config.toml
time_shift_ms = 100
spec_augment = true
num_classes = 10
depths = [3, 3, 3]
kernel_size = 9
init = "torch_default"
beta2 = 0.95
beta1 = 0.95
batch_size = 256
Rows from block 3, named by matrix and row number. Rows with one number belong to one channel. Each number is 128 + 24 x the weight over its row's rms, rounded and kept within 0 to 255. All counts start at 0. After the name is the row's rms in percent of the matrix's.
# convs0: first width-9 conv, stride 2 (model.blocks.3.convs.0.weight, 128x128x9), inputs 0-21, a 9 kernel for each
# convs1: second width-9 conv (model.blocks.3.convs.1.weight, 128x128x9, transposed), outputs 0-21, a 9 kernel for each
convs0.98 095 [ 94 123 126 109 134 176 112 140 101 176 157 120 160 142 117 104 135 130 153  77  82 120  89 118  99  96 125 106 110 136 129 105 126  96  93 128 106 114 142  97 124  99  92 109 138 138 153 146 106 120  87 146 124 107  82  85 110  96 136 124 108 135 113 116 137 123 131 159 131 117  99 155 103 119 119 143 150 109 118 172 143 125 110 121 146 121 125 123 137 120 133 131 163 117 108 105 148 155 109 174 115 131 102 101 130 117 108  72  94 119 136 126  90 157 165 161 154 112  91 132 139 143 131 180 127 139 144 160 137 109 107 131 121 124 123 101 107 126 131 145 141 181 164 145 134 144 137 145 122 126 156 119 127 152 175 183 223 222 186 154 103 170 160 102 150 118 145 131 158 126 145 136 119 147 123 113 128 136 144 140 112  81 130 124 129 123 118 115 118 116 147 145 122 122 172 130 120 165]
convs1.98 109 [100 125 137 135 138 169 153 124 105 137 154 169 209 153 112  82  93 163 122 143 153  89  70 114 129 133 131 154 103 128 118 163 147 165 126 142 163 150 129 154 139 105 144 149 100 104 144 143 126 129 127 122 108  90 142 144 117 103 121 144 154 108 118 140  81  80 119 131 156 140 151 152  97 108 155 125 150 149 149 129 141 136  97 115  97 124 152 132 135 136 158 136 152 115 155 119 139 135 109 127 155 139 145  87  89  94 116 137  90  96 122 126 133 124 129 138 135 156 127 120 115 102 118 163 112 129 138 164 159 118 151 123 108 104 123 148 135 152 124 114 144  87 115 109 106 128 130 139  88 167 168 140 118 107 131 121 127 124 103 152 146 147 127 109 187 183 126 114 115 140 132 136 152 142 121 100 156 122  81 163 129 136 142 139  99 172 113  92 124 134 112 102 117  91 126 169 133 137]
convs0.99 094 [174 112  99 124 124 147 148 153 139 132 126 146 110 113 133 128 100 146 151 139 160 127 152 128 142 115 150 130 168  94 118 156  67 124 118 152 100 112 138 103 157 156 136 136 102  93 141  96 108 146 103 123  73 156 106 106 122 111 156 163 161 136 123 142 115 128 187 133 143 137 138 125  99  89 145 151 168 192 113 139 136 170 134  86  90 116 113 126 157 173  75 122 126 104 107 118 156 151 141 122 138 154 142 108 120 172 142 118 153 126 125  93 111 133 115 117 121 105 141 132 127 175 107 123 141 143 109  93 121 117 156 135 107 157 151 122 116 148  91 115 134 118 177 187 121 129 128  96 111  78 116 126 107 134 147 124 134 112 135 105 114 128 144 121 118 117 161 152  95 115 114 150 116 141 107 131 170 151 160  53 128 148 170 163 132 119 116 157 158 163 100 133 153 150  93 102  97 100]
convs1.99 091 [111 172 148 115 174 149 152 159 166 124 120 140 126 110 161 110 116 148 148 120 147 110 149  83 131 134  82 111 118 104 133 160 129 158 120 125 162 148 124 135 168 124 139 143 140 118 106  84 128 119 132 147 127 123 113 129 123 149 116 135 134 111 153 144 137 119 182 145 144 135 165 131 100 145 156 115 122 151 155 134 145 100  92 142 120 106 115 130 137 119 152 143 164 132 128 111 105  57  81 127 108 115 123 123  87 162 119 126 115 106 129 136 103 103 128 116 131 125 109 151 154 115 157 124 147  84 128 156 176 100 130 145 124  92  73 128 128 149 126 162 138 119 138 177 130 138 108 121  97  75  95 147 157 153 122 113 121 133 151 130 146 109  80 101 152 127 130 134 151 121 118 162 151 108 101 130 108 116 113 135 128 130 141 164 172 120 122 153 156 122 130 136 140 120 149 117 117 138]
convs0.100 108 [127 138 192 144 124 155 183 129 143  93 103 108 122 129 107 111 127 143 147 171 105 139 131 140 172 142  91  90 137  96 122 149 113  84 129  98 149 113 126 117 135 122 106 126 121 126 126 144 133 121 120 110 128 129 120 148 169 160 124 193 123 111 131 110 129 173  74 101 220 133  93 137 109 175 148 154 166 161 111 150  97 138 104 123 142  96 128 158 108 122 125 109 143 148 141 158  86 120 149 120 114 158  98 124 166 110 118 120 129  81 132 108 136  66 122 108 137 129 171 125 124 107  65 150 188 141 143 122 139 103 117 130 161 110 126 154 132 140 135 156 104  93 112 127 134  76 135 102 133 138 131 173 111 140 165 141 166 160  57 106  89 147  98 122 159 151 146 249 144 137 128 110 106 140 159  94 123 125 139 157 179 152 104 125 146 138 125  87 113 123 113 107 148 140 134 148 125 110]
convs1.100 109 [127 180 132 109 174 116 138 153 131 115 128 146 125 146 102 122 127 105 111 104 129 144 112 120 116 140 126 120  94 116 137 117 155 106 127 129 111 149 142 122 103 106 118 138 112 111  97 116 108 101 124 128 136 122 137 116 135 151 114 169 144 139 154 115 153 163 147 155 145 116 137 144 107 141 109 109 150 102 109 111 120 132 139 128 151  90 150 125 128 125 120 176 136 128 125 197  65 133 149  92 140 104 144  95  91 147 101 150 105 117 100  96 149 129  97 150 145 135 121 153 130 161 122 106 114 128 148 118 118 150 162 118 142 139 105 107 138 103 117 146 113 137 134 110 136 100 122 107 182 109 120 153 114 141 129 123 153  99 131 123 137 116 102 136 127 127 119 170 129 146 120  98 129 105 149 217  97 118 140 117 141 121 160 124 120 102 128 129 158 117 150 140  97 141 106 144 117 143]
convs0.101 096 [143 157 136 145 122  94  96 103 132 139 118 144 120 108  83 107 116 116 112 175 119 143 131 149 101  93 120  91  93 108 102 164 173 138 171 122 125 103 107  97 110 127 114 135 135  96 130 150 151 119 127 116 110 129 127 153 174 122 157 132 138 155 152 157  97 122 119 137  82 111 165 169 143 144  86 112 123  63 125  96 147 106 129 122  96  70 168 152 129 115 125 115 114 132 111 108 101 120 148 121 150 122 124 163  85 129 157 117 135 113  97 129 107 124 190 131 107 116  76 141 149 164 212 129  87 151  90  96 116  74 125 107 118 138 138 119 135  86  96 118 153 167 168 143 107 107  89  97 142 108 126 160 137 145 159 127 167 128 108 136 133 111 113  94 116 123 125 137 129 130 120 130  97 109 115  89 148 112 142 163  84 111 103 114 119 102 111 146 136 128 150 135 173 133 133 115 110  79]
convs1.101 097 [111 117 168 100 139 146 137 178 133 136 113 129 126  90  82 128 184  94 173 126  83 123 106 123 157 104 179 106 126 136 128 147 108 112  98  70 164 142 136 116 167 137 122 112 135 113 104 110 150 139  90 127 106 100 142 112 148 147  85 107 144 151 158  22  65  70  79 129 137 192 167 150 120  75 154 144 167 159 133  73 105 155 139 141 120 113 144 104 115 158 131 102 104 134 149 131 137  90 111 132 156 120  88 111 121 172 122  84 111 144 148 134 127 149 133 136 142 139 155 130 153 120 131  86 124  80  50 106  98  79 131 111 116 169 126 132 142 125 118 127 159 133  85 100 105 103 136 121 163 174 128 117 122 141 151 158 147  98 124 107  72 124 145 129 105 143 118 132 106 142 107 152  82 116 120 111 104 164 159  96  92 107 102 132 149 115 142 136 101 115 149 135 145 117 164 183 152  94]
convs0.102 098 [122  86  97 146 160 140  99 143 143 128 154 138  89 118  92 118 159 143 165 191 138 126 143 102 104 105 143 131  87  79 128 151 155 117 120 103 123 157 175 144 144  86 115  90  88 155 198 116  96 126  67 136 146 141  91  88 101  98 131 130 124 140 160 137 150 132 159 106 144 119 120 159 110 100 127 155 151 159 125 162 124 119 135 118 140 137 130 103 184 148 108 149 142 106  74  69 130 116 131 110 122 130 106  85  93 149 147 132 123 125 142 129 120 159  98 103 121 184 157  98 126 167 127 128 117 114 156 137 116 116 120 108 122 107 129 105 135 146 124 156 159 123 156 156  74 129 141 151 141 102 141 140 132 137 137 144 101 126 165 115 114 146 115 104 141 146 110 130 145 158 157 115 137 176 179 155 169 121 162  99 156 160  97 116 139 144  94 124 132 103  90 110 143 111 149 116  97 152]
convs1.102 098 [ 98 102 117 152 132 157 113 117 153  99  99 133 129 124 138  90 132 110 103  84  82 141  83 143 138 124 145 158 138 149 139 127 106  85 148 137 133 128  98 146  98 144 120 120 146 127 133  92 132 137 129 157 140 156 130 158 130 133 146 132 150 102 108 145 104 134 129  95  78 129  93 101 121 113 129 118 149 166 161 144 173 122  88 132 123 130  85 135 120  66 103 104 150 125 142 123 158 159  88 105 131 135 108 112 112 175 114 147 168 143 140 141 151 147 124 147 108 122 152  82 157 186 128 128 125 106 102 143 156 132 182 130 109 144 163 124 149 136 127 151 146 132 173 128 141 129  81 140 125 152  93 128 148 128 116 131 134  86 154 133 142 118 165 143 167 121 104 100 116 102 113 123 143 118 106 146 143 108 132  76  98  88 130 103 153 126 163 187 110 180 114 133 151 117 164 133 146 122]
convs0.103 102 [127 119 111 155 183 143 126  88 106 111 132 138 130 132  98 112 149 159 119 146 121 156 137 155 153 155 135  90  74 123 109 167 161 104 118 142 138 133 105 108  96 106 159 152 124 171 144 154  93  98  84 120 150 139 111 161 123 116 111 112  97 126 154 150 178 179 145 126  48  51 144 137 130 172 125 119 136 110 109 148 120 132 119 108 111 127 109 142 138 112 119 171 118 104 134 128 144 120 123 106 104 121 138 115 123 144 149 144 138 102 109 147 147 141 162 130 119 138 102  91 131 110 123 132 112 131 107 144 137 124 132 131  91 114  93 117 133 172 165 157 126 119 111 127  86 142 160 181 166 112  95  92 136 162 104  91 150 110 110 123 144 173 116 121 118 105 130 118 157  94 153 141 108 124 121 134 112 114 140 132 132 121 145 149 146 142 126 116 100 189 148 160 119 134 158  86  51 121]
convs1.103 106 [138 128 116 106 126 166 137 144 123 140 112  71 121 144 209  77 102  98  74 119  77  97 109 117 166 147 147 141 111 126 147 132 109 137 146 129  97 142 103 128 162 164 130 120 124 156 129 125 122 163 159 111 114 143 131 103 132 113 104 133 123 151 136 163 143 147 128 109 132 137 138 123 112 107  68 114 124 123  82 158  96 110  49 145 151 141 127  86 153 141 149  96 126  99 130 132 119 138 182 115 116  94 142 168 115 129 130  88 100 121  73 116 151 121 150 140 119 135 123  73 137 149  71  89 111 151  73 113 120 116 175 136 145 103 150 116 148 153 132 122 160 103  96 133 144 138 126  84 122 126 127  58 116 120 104  99 103 144 187 118  78  67 133 122 121 150 152 114 132 151 155  76 100 132 104  79 146 185 153 127 135 138 135 110  87 141 147 129 102  91 129 114 135 136 133 138 110 134]
convs0.104 101 [ 88 150 115 133 116  90 131 119 121 123 145 152 153 142 144 120 154 131 117 135 122 120 105 172 155 157 162 128 133  69 140 119  78 124 100 123 139 126 110 125 122 169 188 170 182 138 144 123  91 167 153 147 122 125 109 102 105 128 130 128 124 146  91 129  97 121 157 171  83  96 156 125 133 113 134  81 103  87 112  85 111 131 118  93  84 115 117 114 103 125 138 139 156 113  87 132 113 114  88 134 110  98  76  94 150 166 204 102 147 161 107 107 138 177 101 120 140 143  75 119 130 149 105 144 173 150 146 159 114  75  93  82 101 171 221 120 145 149 118 135 123 146 142 156 101 139  84 104 169 124 152 153 148 139 107 138 106  97 149 145 149 137 126 144 154 141 125 137 104 113 118 148  86 114 109 123 110 142  63 111 107 110 121 107 110 141 114  86 119 120 101 101 126 118 146 114 128 171]
convs1.104 101 [115 115 121 149 126 135 135 132 126 119 133 151 133 136 133 120 160 111  98 100 100 122 126 105 115  87 131 167 130 125 145 124 129 137 148 127   0 145 107 173 112 150 102 116 181 130 107 131 143 144 151 163 141 152 170 137 167  76  76 133 114 116 166 146 138 152 171 155 113 125 137 139 128 138 155  86  51 136 108 115 139  89  53 124 130  95  96 126 132 171 109 130 114 134  99 148 140 138 134 103 162 122 100 113 110 130  73 135 126 151 122 140 134 149 143 132 106 138 191 104 112 133  83 100 127 131 111 115 171 161 170 137 103 130 114 111 117 146 135 187 174 112  93  93 100 119 143 137  62 111 150 129 118 130 111  96 164 108 112 148 140  91 170 125 127 127 119 148 138 126 100 131 127 123 106 104 118 112 159 128  99 121 131  85  98 159 158 132 164 145 122 121 141 136  99 134 130 126]
convs0.105 096 [ 66 107 117 143 129 135 172 148 144 110 132 133 100 137 140 115 122 116  96 160 135 132 122 121 135 116 116 121  71 132 141 135 162 123  89 106 110 129 117 107 110 113 148  95 138 116 155 154  93 136 123 132 129 100 141 164 112  93 154  88 126 118 145 122  99 123 124 125 150 111 139  99  85  95 128 136 132  95 110 165 100  70  88  78 120  99 134 143 136 116 255 147 129 146 142 120 109 142 126 175 120  97 168 146 101 100 115 149  72  69 115 117 103  76 160  58  93 185 122 133 154 125  81 136 114 148 171 137 135 132 102  98 146 145  93 111 151  98 126  94 142 132  98 156 173 125 146 110 104 130 102 115 116 126  89 124 129 105 143 147 142 138 125 127 125 100 133 108 146 134 132 136  58 125 122 133 147 105 120  97 125 154 135 128 134 123 115 126 112 150 135 134 113  94 135 131 148  99]
convs1.105 089 [ 72 138 107 121 119  97 144 127 120 104 125 113 121 127 133 123 104 137 108 150 144 110 112 113 140 120 158 124 108 132 106 127 105 113 136 133   0  94 154 122 149 109 103 148 161 132 111 107 116 113 125 138 132 148 145 119 138  82 116 146  85  86  87 169 138  82  86 135 115 140  75 128 144 155 139 117 121 133 142 131 110 146 134  97 164 167 121 145 173 132  87 116 144  99 126  75 108 150 149 255 126 110 158 111 144 113  93 107 155 143 120 148 130 123 127 143  90 152 132 143 173 105 141 103 147 109 138  94 162 150 147 133 139 148 128 114 166 127 109 115 142 134 129  94 123 113  94 122 141 136 181 103 113 138 105 123 129 185 132 147 133 171 108 128 153 142 157 129 158 142 121 124 121 141 114 129 134 113 102 106 130 119 168 118 134 149 149 129 123 162 162 145 153 138  98 156 117 127]
convs0.106 099 [162 141 117 143 134 114 120 105 127 125 149 111 162 162 148 126 106 103 105  93 123 115 118 147 157 159 125  91 147 111 132 108 161 101 168 111 148 156 123 125 113 134  94 127  88 114 133 103 116 118 179 115 106 118 195 131 147 128 101 132 115 112  95 113  77 125  89 101  53 175 106 170 135 133 137 141 120 144 112 176 129 105 171 120 139 170 128 168 120 150  60 113 145 155 111 128 112 112  97 133 117 105 139 115 138 127 123 119 134 108 121 113 143  88 139 133  71 165 134 154 108 114 120  91 148 126 158 123  83 109 143 145 158 157 125 138 122 116 118  83 183 122 137 165 109 130 129 172 136 144 142 103 109 127 106  98 133 144 133 111 152 126 124 123 144 172 128 162 109 162 167 121 122 119  84 134 168 123 170 148 145 181  92 113 141 100 114 134 113 113 110 137  87 152  86 166  49 179]
convs1.106 094 [144 145 159 137 127 107 151 104 117 105 127 111 111  82 105 149 123 144 145 144 100 103 113 147 122 122  95  42 116  95 119 138 125 161 145 140 178 140  92 160 162 104 132  74 159 126 142  83 107 106 115 124 139 116 102 129 103 110 123 126 121 112 144 144 113 110 138 163 136  94 124 122 133 167 152 147 120 145 109  83 159 141 104 167 157 132 156 107 143  61 154 143 118 159 108 121 108  63 117 116 111 110 160 146 141 119 118 104 152 135 133 134 145 139 148 158 166 110  95 153 112 105 119 146 150 161 163  67 130  97  72 159 101  92  97 111 117 114 121  99 138 115 119 131 121 132 144 156 119 160 162 171 121 103 130 141 129 129 206 155 164 132  98 127 122 160 100 131 136 126 157 124 106 156 127 125 128 146 115 109 105 167 129 116 177 120 126 153 136 138 130 136 146 117 118 103 133 147]
convs0.107 099 [112 125 128 103 135 129 111 158 104 133 128 124 130 153 126 121 130 105 160 106 150 118 165 123 147 126 106 142  75 122 141  96 122 128 147 112 124 101 158  74 146 110 154 119 122  95  96 132 156 132 128 117 146 146  13  14 139  79 137 151 140 154 150 141  75 130 164 122 135 147 123 133 151  79 173 116 177  97 133 161 120 128 112 127 104 127 135 127 112 116 112 130 171 130 129 135 144 113 106 140 113  89 155 148 127 138 118 115  50 144 123 126 141 138 113 126 113 129 131 155 163 135 141 159 112 142 149 128 122 104 135 126 123 115 128 140 102 144 154 157 117 123 139 117 159  90 149 120  93 110 138 152 110 122 135 162 109 137 154 101 160 137  71 100 116 108 147  96 126 139 187 139  83 126 126 124 135 124 102 150 126 119 143 125 179 127 120 143 103 131  87  92 170 108 135 123 141 147]
convs1.107 091 [141  88 125 118 109 141 114 130 141 119 109  94 115 136 163 131 123 114 102 108 145 118 135 109 114 128 118 154 145 147 136 154 130 134 110 129 207  50 116 126 155 140 118 149  99 132 130  99 129  97  88 123 140 123 139 121 160 149 118 101 159  96 128 116 141 153 152 135 167 126 126 143 135 115 126 114 127 115 115 117 146 154 134 121 142 120 114 128  86 186 169  95 101 153 152 141  90 124 153 121 122 135  95  91 130  86 120 144 115 129 120 123 120  74 146 158 118  73 133 103 146 118 113 119 119 152 140  94  97 113 167 133 145 159 118 118 115 130 125 142 127 143 130 151 127 138 145 140 104 108 140 128  89  89 111  77 147 138 101 108 131 131 157 146 136 114 132 141 144 124 114 158 137 125 145 134 107  80 139 138 144 135 130 139 121 120 125 147  83 117 131 162 123 135 104 150 138 106]
convs0.108 088 [125 172 107 129 137  90 135 124 132 216 182 104  89 103 123 115 112 131 130 142 131 130 135 147 126 146 107 120 155 163 148 111 112 126  91 120 176 161 135 156 151 141 142 152 161 138 139 192  98 126  98 159 183 132 119 100 161  93 112 138 125 141 109 142 104 135 136 172 184 133 139 147 145 119 136  94 147 112 131 119 114 114 161 115 109 138 128 115 102 116 163 113 127  97 141 146 137 142 129 162 125 119  72 120 144 140 121 107 111 107 113 143 150 121 177 134 159 160 182 123 155 173 118 147 125  95 116 106 112 141 130 133  93 108 109 101 136 150 108 133  89 132 110 115 173 145 103  76 107 114  75 108 139 174 145 187 149 106 147 127  88 123 124 107 122 126 157 148 149 126 139 185 159 127 160 100  98 161 108  80 145 109  67 152 105 141 131 124 138 105 179 139 139  70 121 146 130 133]
convs1.108 092 [158 136 128 118  91 130 138 114  78 126 206 194 197 108  85 134 123 139 143 128 137 133 128 109 128 106 132 166 148 174 141 104 132 121 127 148 103 151 100 118 101 150 134 129 155  88 121 124 113 133 111 133 153 152 131  98 100 112 107 146 122 148 146 145 137 132 134 138 125 172 126 141  92 120 142 116 157 133 107 104 140 158 147 159 117 146  95 136 156 183 109 116 111 133 114 135 123 113 119 150 102 107 139 130 127  78 113 126 133 113 137 141 120 135 169 144 152 142  98  93 125 180 107 142 163 123 106  93 178 133 139 211 116 105 184 177 157 139 134 126 162 149 191 159 108 141 141 139 128 123 139 102 167  81  85 118 107 105  85 120 134 172 128 122 155 151 167 152 138 131 114 139 105 121 133 118 111 147 150 191 131 150 160 137 141 106 126 155  97 136 130 139 143 136 159 145 109 197]
convs0.109 118 [144 153 136 166 172 139 100 154 114  93 142 102 114 159 126 158 116 119 123 149 138 131 176 159 130 109 118 109 135 150 146  69 116 135 105 116 124 139 120 103 119 135 139 118 101 120 156 149 109 151 132 135 139 154 183 189 125 163 132 121 131 137 113 136 139 125 211 160  87  93 164 144 137 131 116 156 142 143 127 115 111 128 139  89  70 129  91 118 119 126 128 145 141 122 142  92 151 153 141 122 107 118 135 102 119 128 118 122 106 100 107  69 114 115 145 166 113 161 159 109  52 156 203 124  97 168  81 153 124 107 188  97  69 104 149 110 143  74 114 103 149 142  98 138 151 134 144 139  95 133 113 126 110 131 174 129  57 101 122 138 141 143 146 142 141 197 133 156  99 128 155 100  91 160 139 109 109 131  98 116 121 162  99 120 123 119  81 119  96 120 120 131  95 139 105 114 110 124]
convs1.109 120 [121 125 149 124 116 143 137 126 163 112 100  78 102 115 132 126 128 124 106 155 143 153 124 136 134 135 175 127 127 137 126 129 109 143 101 133  98 125 118 122  79 143  89 115 122 125 123 121 120 129  98 131 108 155 148 134 152 143  98 121 147 115  95  76 136 150 133 121 141 110 118 105 156  91 113 121 127 142 107 140 143 112 123 140 149 122 134 140 147 129 159 108 125 143 120 148  81 167 147 100 109  91 128 133 118 101 121 135 139 150 123 132 157  89 135 129 141 131 136  80 147 123 126 114 131 125  97 141  93 133 139 130 145 124 139 109 129 121 142 125 128 118 121  92 144 149 104 129 110 171 137 101 158 131 158 110 148 105 103 153 119 131 108 135 122 141 150  91 169 108 157 146  99 184  97 107 210  83 151 140 128 144 140 112 130 110 138 121 139 141 105 163 108 141 103 148 120 125]
convs0.110 094 [ 80 153 108 108 108  87 132 143  96 134 113 124 149 158 120 162 145 102 140  98 125 127 140  97 121 150 111 158 121 105 102 119  82  98 105 109  97  93 119 108 130  83 143 140 131 125  93 108 140 128 161 134 149 128 146 138 130 132 111 145 114  83 130 138 124 148 125 129 114  72  95 130 134 118 122 130 139 113 140  91 101  96 116  97 110 125  88  89 137  91 166 136  95 152 143 136 142 126 135 112 140 103 114 126 135 175 143 122  94 133 119 152 118 144 143 133 165 133 167 120 119  90 161 142 183 142 109 129 105 126 141  95  91 108 120 112 101 105 139  93 142 126 107 121 152 123 120 132 120 123 144 128 129 119  98 118 115 134 118  97 124 144 146 145 138  87 125 104 160 143 152 155 114 101 121 149 110 117 134 136 140 161 150 160 126 174 139 141 197  69  94  60 116  94 126 127 107  88]
convs1.110 091 [ 88 115 146 135 136 197 137 144 137  95 118 122 148  94 103 108 127 142 112 104 150 107 136 146 180 101 147 160 173 126 121 120 123 119 116 128 122 121 117 125 168 135 121 105 120 113 170 163 167 143 110 127  89  63 153  64 142 152 128 131 124  97 165 125 139 149 130 121 126 132 100 160 182 139  66  67 135 115 128 135 107 144 131 159 165 168 117 125 149 116 110 113 167 138 133 119 120 135 129 139 142 100 133 114 144 118 146 145 125 126 175 149 157 139 126 123  87 114 127 103 122 135  94 147  96 150 172 177 128 118 160 134 145 140 166 161 122 153 168 175 137 127 131 120 166 143 150 160 148 105  87  74  98  99 144 150 159  90 114 100 102 132 155 147 171 163 111 109 123  95 116 124 119  90 126 104 136 168 108 159  99 145 122 118 155 130 126 142 111 134  98 124 165 106 132 113 110  94]
convs0.111 105 [ 99 141 140 156 144  76  75 108 120 136  97 154 161 126 134 110 112 146  89 151 188 128 105 109 120 126 138 118  98 111 104 130 143 143 120 126 126 139 122 129 145 141 150 147 160 172 144 120 161 141 101 110 103 151 149 124 109 135 115 116 145 135 121 182 102 151  79 116 103 121 171 114 152 114 105 118 119 108 140 123 119 122 123  98 104 121 118 119 135 157 129 178 111 122 160 110 118 125 125 145 132 132 122 127 121 107 148 135 125 125 136 110 113 145 135 154 123  94 117 100 134 152 143  81  90 144  97 173 181 117 100 125 140 126 144 101  87 124 115 158 165 156 125 142 135 151 150 102 100 104 133 139 121  92 105 120 162 180 159 116 136 128 139 172 134  63  58 137 143 169 157 135 119 128 171 129 150  94 114 100 172 157 162  85 121 126 106 105 127 108  42  91 130 190 148 109 100 108]
convs1.111 103 [130  92 137 117 136 120 134 117 137 167 118 147 115 108  79 119 142 144 110 102  86  90  57 101 108  67 112 171 108 117 120 123 129 131 123 106  24 149 110  97 123  99 136 108 135 126 127 108 137  73 123 131 135 191 137 158 126 117  93 115 112 106 128  92  93 162 129 140 100 119 144 116 129 133 115 146 130 123 113 156 155 161 126 129 104 100 120 131 134 135 114  69 121 121 143 111 138  97 172 181 117 136 109 142 123 176  87 143 146 122 167 111 147 163 111  96 130 116 166 164 130 123 147 124 102 165 125 125 102 135 115 111  97 105 141 141 184 140 129 147 125 158 150 121 130 118 126 148 146 121 142 121  82 117 104 143 155 147 162 146  96 167 151 147 151 152 126  97 136 138  97 128 108 124  98 123 145 105 101 137 140 106 140 128 140 106 124 147 138 121  93 137 149 183 121 124  91 108]
convs0.112 096 [143 133  80 131 143  74 157  80 129 106  99 109 158 149 144 107 176 153 107 154 108 167  90 131 110  98 148 116 124 146 150 154 188 105 123 127 132 113 107 120 127 122 144 110 127 136 106 118 136 120 104 113 132 135 152 102 136 135 133 136 139 159 162 125 124 129 119 119 112 145 120 146 140  91  87  90 139  91 129 117 125 139 135 123  87 113 134 101 129 165 142 126 118  84 110 106 144  90 111 114 117 100 101 126 118 100 116 124 106 124 141 142 110 144 135 125 143 131 163 153 174 179 117 173 151 154 127 111 102 125 137 149 160 160 161 137 115 119 157 156 130 133  95 107 154 129 129 173 153 173 130 155 141 141 112  96 110 126 112 122 136 137  62 208 165 149 156 131 152 148 111 102 106 142  97 122 103 148 137 114 121 106 122  98 116 102 147 114 132 113  80 149 120  71  98 124 120 146]
convs1.112 096 [ 94 124 140 157 171 110 114 142 119 106  97 133 132 151 114 115 158 155 175 172 156 111 121 132 154 108 145 123  30  42  52 102 143 124 145 180 150 101 113  93 113 117  85 102 111 152 119 108 127 126 118 126 181 149 154 150 161 114  89  96 134 115 129  52  43 125 119 142 124 102  97 168 150 120  72 101 155 162 160 118 112 108 114 157 132 146 134 100 138 127 105 134 136 150 164  76 114 120 158  55 144 159 151 102  98  97 105 149 141 136 143 155 139 140 117 105 131 120 129 138 114 147 120 104  80 125 128  99 137 116 124 144 134  97 103 133 135 129 138 128 125 128 132 136 116 155 133 142 126 137 147 112 153 126  99 145 137 120 121 110 128 131 120 129 121 125 105 108 127 146 143  67 124 167 156 123 115 106 136 111 101 143 139 176 110  88 120 130 138 134 103 133 129 150 112 118 132 168]
convs0.113 107 [129 117 111 102 121 109 122 118 176 100 130 130  93 142 142 140 140 112 149 124  86  98 102 121 146 140 159 116 115 103 145 148 207 171 181 166  82 135 185 137 112 163 106 139 134 124  95 118  81 119 153 111 134 111 164 101  89 141 109 124 178 140 145 104 109  96 195 125 120 130 152 158 144 109 105  79 119  96 140 141 108 139 146 134 143 111 140  93 114 155 125 128 161 143 133 167 121 103 143 114 113 113 130 129 150 109 154 139 115 114 124 159 126 159 154 105 125 122 111 110  84 135 152 113 134 119 106 137 154 128 163 120 144 138 137 167 149  97  68 126 138 122 129 110 132 118 135 167 149 134 130 137  99 129 158 145 160 161 103 184 121  93 129 135 106 152 149 166 201 140 146 106 141 157 128 128  95 105 118 151  78 113 140 144 112 137 105 143 138 142 116  88 113 144 119 108 128  97]
convs1.113 115 [113 127 141 145 147 137 102 128 100  93 112 128 136 136 167 100 113 153 155 169 107 111 129 159 123 102  97 131 134 137 143 129 131 149 131 140 121 113 112 101 120 144 123 122  81 136 139 130 149  73 118 165 161 137 134 135 169 126 156 134  99 123 152  98  98 116 104 122 132 152 121 117 127  97 137 128 179 197 151  96  89 132 165 113 136 156 140 150 146 114 133 146 168 133 167 100  88 150 143 131 130 151 102 114 139 132 119 119 117 166  70 145 125  54 143 122 116 163  94 161 111 111 101 162 110 139 129 140 154 126 128 126 111 143 138 138 118 136 138  94 102 126 101 138 132 142  95 139 109  73 141 119 151 130 148 152 113 137 117 129 108 139 113 119 134 122 123 137 143 137 141  75  83 155 163 157 161  92 157 126 132 110 128 147 116 124 134 115 134 138 142 102 128 100  80 140 147 144]
convs0.114 085 [145 135 156 151 129 171 150 132 103 127 110 122 151 117 130  98 143 134  86 100 108 126 114 116 130 136 158 135 127 159 102 122 119 117 135 130 135 121 141  98 125 129 100 122 101 124 135 130 123 157 104 139 145 128 125 111 125 128 135 138 128 158 148  80 118 121 120 136 102 107  86 177  85 113 126 176 101 119 129 116  75  96  79  80  90  90 135 147 117 141 109 112 129 117 129 111 125  86 160 142 180 163 116 230 169 168 155 125 141 118 113 103 152 115 166 164 108 109 157 142 136  69 105  94 106 106 135 109 106 125 103 137 100  89 118 105 140 136 152 145 155 131 152 149 129 136 126 144 106 127 125  92 116  94  85 113 112 118 132 106 145 150 146  82 101 157 149 132 124 130 118  99 134 119 117  94  92 139 110 154 177 105 134 135 115 108  97 113 140 110 115  70 160 148 138 106  90 113]
convs1.114 087 [130  84 127  93 132 115  93  90 106 147 137 120 103 137 166 135 159 129  86 145 171 118 142 138  99 150 108 151 147 114 133 120 115 110 150 147 120 135  90 117 159 146 122  93 125 141 135 124 150 126 106 144 147 126 113 128 149 123 129  62 132 141 121 134 146 171 160 149 158 130 155 137 141 139 143 140 106 128 102 148 143 137 136 105  89 104 135 146 114 125 120 104 119 110 140 132 112  96 120  99 148  92 128  97 124 121 133 123 122 135 129 105 118 117 153 149 166  64  93  98 152 152  68 122 111  98 121 123 126 143 147 133 162 103 100 171 163 163 138 130 150  99  93  56 109 100 128 105 165 123  74 127 155 142 128 119 102 137 140 111  74 110 143 109  88 137 135 138 130 128 170 184 139 152 166 151 113  48 118 129  93 151 133 148 131 133 176 145 118 147 162 178 140 120  76  80 144 113]
convs0.115 109 [141 129  94 144 123  88 137  89 116 113 123 143 114 129 110 139 115 108  79 133 119 118 132 148 126  98 153 123 132 151 139 115 132 126 119 141 116 168 118 153 126 143 156 119 125  73 136  95  69 132 146 136 117 120 131 132 108 125 151 132 119 123 139 148 104 101 156 140  96 113 159 127 148  99  93 118  99  91 148 100 134  99 155  80 110 185  97  70 200 105 118 145 175 119 125 164 126  83 135 127 128 126 133 124  90 172 125  88 118 133 109 121 143 128 113 151 122 138 114 119 124 133 117 144  70 134 120 101 143 113 103 111 128 115  97 153 145 145 105 126 140 148 116 107 152 130 113 119 120 144 115  85 124 136 120 154 133 144 161  94 135 115 172 177  75 161 198 142 168 167 145 125 137 139  91 137 155  93 114 110 126 152 100 101 153 152  99 137 116 125 117 114 136 105 132 129 107 137]
convs1.115 102 [165 135 118 116 118 145 126 164 112 133 130 112 159 144 149 114 134 137 141 136 183 125 167 150 120 104 179 140 156 119 168 177 119 117 108 154 134 117  92 127  99 170 136 144  89 169 114 138 156 112 146 163 152 116 149 150 133 132 131 128 122 150  93 140  90 174 146 106  76 126 139 119 107  95 135 127 118 157 155 180 135 155 120 135 134 145 137 123 133 121 143  80 180 141 137 125 106 153  85 127 103  83 107 148 131 141 122 212 101 117 100  84 121  98  93 123 102  80 128 104 114  25 174  96  93  67 133 120 157 109 135 123 126 171 167 140  75 133 130  74 153 125  74  57 118  92 112 140 140 121 141 134 131 114 106 129 114 138 112 127 132 123 140 110 128 144 111 130 163 119 156 140 146 144 139 167 133 105 127 134 122 133 142 115 146 132 139 141 129 135 132 126 184 104 156 166 102 108]